config.toml
train_examples = 39062
hop_length = 160
num_classes = 3
norm = "rmsnorm"
dropout = 0.05
Rows from block 5 of a small sound classifier, named by matrix and row number. Rows with one number belong to one neuron. Each number is 128 + 32 x the weight over its row's rms, rounded and kept within 0 to 255. All counts start at 0. Numbers have three digits each. After the name is the row's rms in percent of the matrix's.
After each neuron's rows are labels from the 100 clips, of 14848, where the neuron reaches its highest value: "responds to" is what is common among them. Only what is clearly more common there than usual is listed. The data: simulated sounds of rotating machines with and without faults.
# fc1: MLP up (model.blocks.5.mlp.fc1.weight, 768x384), inputs 288-383
# fc2: MLP down (model.blocks.5.mlp.fc2.weight, 384x768, transposed), outputs 288-383

fc1.715 099:152191076133116133124113133128203122100176161169105120133091117105133136135106126133127178069117143155161065104120128108131100140149121154121080119116127114124111190167123146168153138074165070135102107134168042129095126081151104121079148138174123148075090185109126100141161156142149162101
fc2.715 081:073096135103172130139143096113164122115090133090178153160214099139078130148129137141129175143125150167097167181178121100131152124074114149189134145156147137130158070122140173172128133160125157139173153138150184096177156129124133116164129039113107060151141102141119141076155103087084137121
responds to: speed: slow; turbine; gearbox

fc1.565 132:167172063150109123156088093161151114085148085164127155154102119055122111113101144094129150091150136136132102113083114140065093152166096209111099146185156151177096154179110128151167159087094123122119084104177086134133115105097124145134131129113132135151111141103151090145217140129133141115
fc2.565 132:096085151124163130129206144073054114193112129068146135124197130174155155161160135151118064147113158127125146159189122116156143109079119084218152146122140115125178076091143173148096098179149152153169202150120159147108165155159135115118106065115128059102141111180114128044123047091115102168
responds to: speed: fast; electric motor

fc1.595 060:088091048111149196175131081099130151153122086142057146076104124123076099084121113102163161145116104061095095140115135197104135105149144134145191114147075165120128108133155108108093132165124127129159102160094092120182115110114119144126140185125127079174103127140188100201114072101162127146
fc2.595 055:120146104115107081126105123158177137089155151136149116146190085121133175126076132096109214092158139191115117130163163116112092179090137149233123184162155143104108133154122196166181119105115124132130140111168133126136114157094164136151155072087133132134068142115112114065154108094110168089
responds to: reverberation; text has "room"; text has "reverberant"; compressor

fc1.661 037:105112072108122137073152114144121148202138148103109117068073099102093086099109125144110117164128126086131134081105188156198172111154136117074132149094087165142168120181152127063079053124184118122146131153119109165134132145161075152068163104187113144121068165164131129136119154183117088068
fc2.661 043:130175148143155150120077158088091128077140115132116143125167146169092183142140123067150109097108153089077136144140117134141068149116082128135182186153159144089161135104108151170112128130142157131140134103154132104187140125123156106122108153111127119097133096111120113119143082108149136150
responds to: reverberation; text has "room"; text has "reverberant"; machine: pump

fc1.232 095:143123150120043125096143183149113165108124137130103100152072158085156124103131132157145109110145098161113114164131149156147135152100117134166101131093161129159137131124110163196162121101132145140090116129145149063131124123150133087117153114139129218067160108153064146154144104092114095118
fc2.232 078:097108149111177069157197196102103123127115110140159125055143171148122118085117130090090129155099057131155129121145125103104164140127166126081155095135099109126146117076112066111112093173142150143172144132129151071151134171090081088101043120097106099148180108158145139084114116161130116134
responds to: speed: slow; turbine

fc1.663 092:153178069155118121090146149096175148141165173143078123086072123113157125179120132132136173110130120110165065059145143128162128110165134135106134133104056131085129140155138124147144094089143052156125127160140077124081118098133117133053146140178106138080056142131124071132148164148147149107
fc2.663 087:108098147129164141150136122127180128088139160133189184168226107145096115135090135078152175118155156190138153182113149110142132150102142161181110154174170150171110108142106169153142141135115167111175166078146189107178128184091141137198134054095103067141160130179145115088148141115095116117
responds to: speed: slow; turbine; gearbox

fc1.151 113:111095190103101167146196114132153134181100121109086064135076157128145169077155132157127154200121153036105162111148115184170119079087139067143167142104104129140119083103201117090124114111187136149125144181119160154153109122156206111121133190138162124107150091177127106142090092158145086168
fc2.151 108:099127138147207084097149136072101093116159139116141145117205105167148139135125159143120111105140118153122121175151133113141146116135139138202135157136128127095153154145113217161141127157139143151160160130083121098128143123130102122121097037067105071162131121145129109077110109091105126144
responds to: speed: fast; conveyor

fc1.139 118:113139116085099129168111100169158145111134088161150134132119159096060107136126134087131178148107119141081158143067053113085152155124100179086098128157161091175118125145127119149157145093103179087176133067206161137140096107124127113184169144144137129128170115146111128169149128099094098121
fc2.139 098:105101128139171099137133122091163110102141125129148158134210113126136126099122073152148176118134115211148120161160147102133114128087163157218114125176168122117136132142114186132146130153093123140139150173109143102158123141119111146118096044056110108190095139147111101070147128074127132104
responds to: speed: slow; gearbox

fc1.700 107:112102176105113101099186197127149137196100133046131067048090148153145146139166118172143144214124113063111166108143121147185135082103114033144142074087109118108185087097216120077133129119172127152116124182126178175132113133140163142105135156099126137116145094173087159113035105162144104153
fc2.700 096:092096151104145129114183112081058084161099130113136130116156117156135189193154115168078065132100153104115164134189109110119151094119104120165169135088110117132168105098144149172118117184155135150183178165080140129104166126168127093126118092142109072107145089138117129086144049082089107157
responds to: speed: fast; electric motor

fc1.17 103:169170076140098167132098117164151167075168121153080145094108118065128128110082132088106143082120108106152069130095134138107138145173107171109099139118105141101073177170116093100122136103126086109141082115136081127099098150097112141118172199155121116145087156128161084196154181143195155087
fc2.17 106:123091107148193085120172142093044103149144125093141136137185107130153124122128106152153032124136135155148133122165127117121109147131140108248162153153156144112148110146132152172175135163118137125131140121127142128119113173147106105144117028031107082083149125202093123056145068061119135146
responds to: speed: slow; fan

fc1.230 117:158194102152137130136090126108138107060159135154088134102151077118128137116102140123104136046114111111136079102096161123146151135177104117113166173102094137082103188140092096102107152110122064138094079146122052096130128135093072130111145167151115116151062160118186082160102152143155185100
fc2.230 101:156126078175180066101131142108058106128169135151083108124137081114184151098089117153168051090141128175174103066134146117140077139163147130204127140152132146073116179172094130110160126107127095138078122121104103140074102187140109121099129076046100182091110144145098110094134094103164149092
responds to: speed: slow; gearbox

fc1.691 099:123188094143095192160126114121146114098127144162098096107125116121114134151099178133058133054084113086124093107129107102118145120135076131119082159087098116112112158148105083145102104130138044141160112125132059128124128097101092100111154176203134042121075171144149081167137119130151181093
fc2.691 076:169109117151167075100129158140003122103168151132088121105156138120171100101130121137163008118131116134176112106109129118116086141153153128128096066101120089097138169151130080135147155125147117128105134113112104162082080170124095153126158128110098175112122140113073147088134177130157130138
responds to: speed: slow; fan